A small CTC image transcriber, trained from scratch.
Training: soap at rate 0.0028, 5300 steps, batches of 64.
Rows from block 7 of a small CTC image transcriber, named by matrix and row number. Rows with one number within an expert belong to one neuron, the router's apart. Each number is 500 + 25 x the weight over its row's rms, rounded and kept within 0 to 999. All counts start at 0. Numbers have three digits each.
After each expert's rows are labels from the 100 images, of 14976, where the router gives the expert most weight on average: "responds to" is what is common among them. Only what is clearly more common there than usual is listed. The data: analogue clock faces. In brackets: how many of the 100.
# router: slot weights (model.blocks.7.mlp.router.weight, 16x192, trained with AdamW), inputs 128-191
# up: expert up (model.blocks.7.mlp.up, 8x192x192), inputs 128-191
# down: expert down (model.blocks.7.mlp.down, 8x192x192, transposed), outputs 128-191

# expert 2
router.4:493498505498498479481505505500527525470548502498492483495523517511519473482541468519525504528486450480547511483488508487494512510516484505524500510462442461538515492483518475535537526502466498
router.5:467543490504521521485522488526501529489552464516496539489506485506470443472572516475481532507451486494492483538517507476490530478480525476495506498514432508558528516512504469538486524465466499
up.5:533503512497516532521469531492456527471527491495501517478503454501519475531505481479514471488505502495465503474487522493510520456518527551511484498510496475461503499480514502492483501486482478
down.5:530513489520459488491509518519485477499470512488452576522469477506481502544497527561479509527485515495516541507508506488523468572483441508480489487502492504485519468521511508516515468464490464
responds to: dots (60); minute hand past 2 (59); minutes: 10 to 14 (59); minute hand past 1 (32)

# expert 4
router.8:488520489483485453519543503521495542499539532475488498520515480514510478473530508513460525508541520490507472496485527535467478474513482470497498472531468486553511518500481512537535496529467504
router.9:488542546506535486521527523506486518468541504458475511502533451497515475467571506525464525509526504495480529510523490529475501463536494461510528493522493497573491512491457523523492518528480489
up.5:518491527520511488493490528525507503520478498496502498515537492501538503476505446465476498512522506514474519443527499481520497485495491497474501487473502508461515550479453525537458459469499478
down.5:489482513498530468478519510545501490505504509486487472489523487505457474531487526501524532442507511490510475526499493513487505509503461467558487475520520445490507468532546481538500487509508532
responds to: minute hand past 5 (74); minutes: 25 to 29 (74); hour 11 (25)

# expert 7
router.14:493555505481474501513519486492515511461464540489469541496533472550537513506471483559496526508530516485498464485514488490503503511519508458498485523499533545486544524509448491532483507516500540
router.15:507563509498503501497488534538511483504521518485509532491517526536528502458520526526484504488473462497542489485489487479478547507525496444515492533485482507492489476519489454511489531532474542
up.5:528549508512475516484474530531403495540482546482512486510479497462526446485524494481530498486469504495515479480531532519486504516512510523513483496500476497485455478517500475482478457515505529
down.5:542512524501537501458540497486494517495522526487476519542468486484495499529518484497489536520487512474505509524458493460541532504530484483525513453524459555502482519514467482534504470535505455
responds to: minute hand past 8 (71); minutes: 40 to 44 (71)

# expert 0
router.0:484489485503499495518521497506488546521536491545479466485494454513493466542532487501494496480520494502476476458456479466492498464496499469544534492471495536567501497503478454485485505480546534
router.1:465507510522534517533551496496534497485533530503500509519480451501515466516528555519498504499536499481552502488462481508496495475473525461495517480480471493533515483487471446491484538459509495
up.5:505498501511477468460483528495489528509481573530498519474530474513473477486511461503526508504491496479457491515491491486572504523492469511499530532489498476516527504492476514458509507521510496
down.5:513483481521522498523449496552483471491518487490510521432502511512511540486458476510510458533525511482560505491502492533482479536516515523493494488515531513465487468521459488513511483501490492
responds to: minute hand past 11 (100); minutes: 55 to 59 (100); hour 10 (26)

# expert 3
router.6:480506515507499504525495545523538520502552522527492483479492486485463511536507495508477519517534513465511546509479479498457473511480517487536534499496435530524482522532509480504502545481535524
router.7:473477545494540482487484531528516482491573508539462498455507522523472516499503541480521530502542487499525519457488468463484471475503521484496501529471468512533521502481530475497465533477530482
up.0:520513468488581490504502507496492498515475516490548473532514472489515485503497519479499479513495535488483509498508528459485536468505490469473520523501493470542532505477503489522457482511505508
down.0:484469555530479493504539480509545497541492480510552535527509496526514509523504520538480531468496530555458486490494498462465521495517457504488509497519524514490548552474447533522493539455476536
responds to: minute hand past 11 (59); minutes: 55 to 59 (59); dots (56)

# expert 5
router.10:532505530512549507492528475469519530477537514509484481488514479481476481539522492515501538496523507459527514480480512484476470522539531512543543453474485537503505544482525500521525529496508487
router.11:488494509467517496538518528522527480506516488520478461485512459506495502500523543501506547481527478513525550501477459511452513480522478508507523503499451519572467497481501519499520523455513535
up.5:531506491460481519471483497517488503505481534493504470490519448493493495522508497526495516494527547506528522534541507523473515493486471479480475470522474494468549540511521451525478472526502495
down.5:433536510493530466491516523456515460476527448478531541506487539460505539517509486443513503466500488479540483455464493480550471486497498522499499470484484503508503498464469552522524481508532504
responds to: minute hand past 7 (89); minutes: 35 to 39 (89)

# expert 1
router.2:470525537459516522500490529536529514515517497498486543494531477520523445541527500509458544481467491464525530492499513487491510487485524513522492471474447532576473521468503491542536575455518493
router.3:508520510452525514502480483494471501509535513487507508473546492490476460556526483476484511505483466503518533486487472437514489496476510500516504543488486529515520473491495475497522517507535508
up.5:504523509452464511453525509472510495513490518543545515527509519537464424487494460498448514487499481583448481498468500499479521523512484522528502476534476486507471495494504490523494499513477478
down.5:548489501495489501516487502502495478478520439449492546502478506498486526492529466473510545474493510470530481496477495470519532466444473488502475539453523510458514490511514543458456446487496465
responds to: minute hand past 6 (72); minutes: 30 to 34 (72); four ticks (57); minute hand past 7 (28)

# expert 6
router.12:475484505508471530494515504499469533489535535478501507465475510504489480520529483532480525520511513448546480469513467464507481488535463481483504496456498522564498536506493528490517519497479495
router.13:502473483504507528466511512513514524505531498484477508448531507529499435485522508491520501505482471453504501504498493463498470480508525488504510489474486469552535486503528540493522529527449467
up.5:501480524522502466509508468470574536510490467500500515527499491473500494430516449470493470499529533507485530513491507527472485439529509477459504499480517470475525542467485512522497485513496507
down.5:458477507515496489486466569485473502472531538493472536527494464524523504500480515551552490516480499505524476496474455489542507555497524491542492481532489480512489513484484524514519510523488458
responds to: minute hand past 12 (100); minutes: 0 to 4 (100)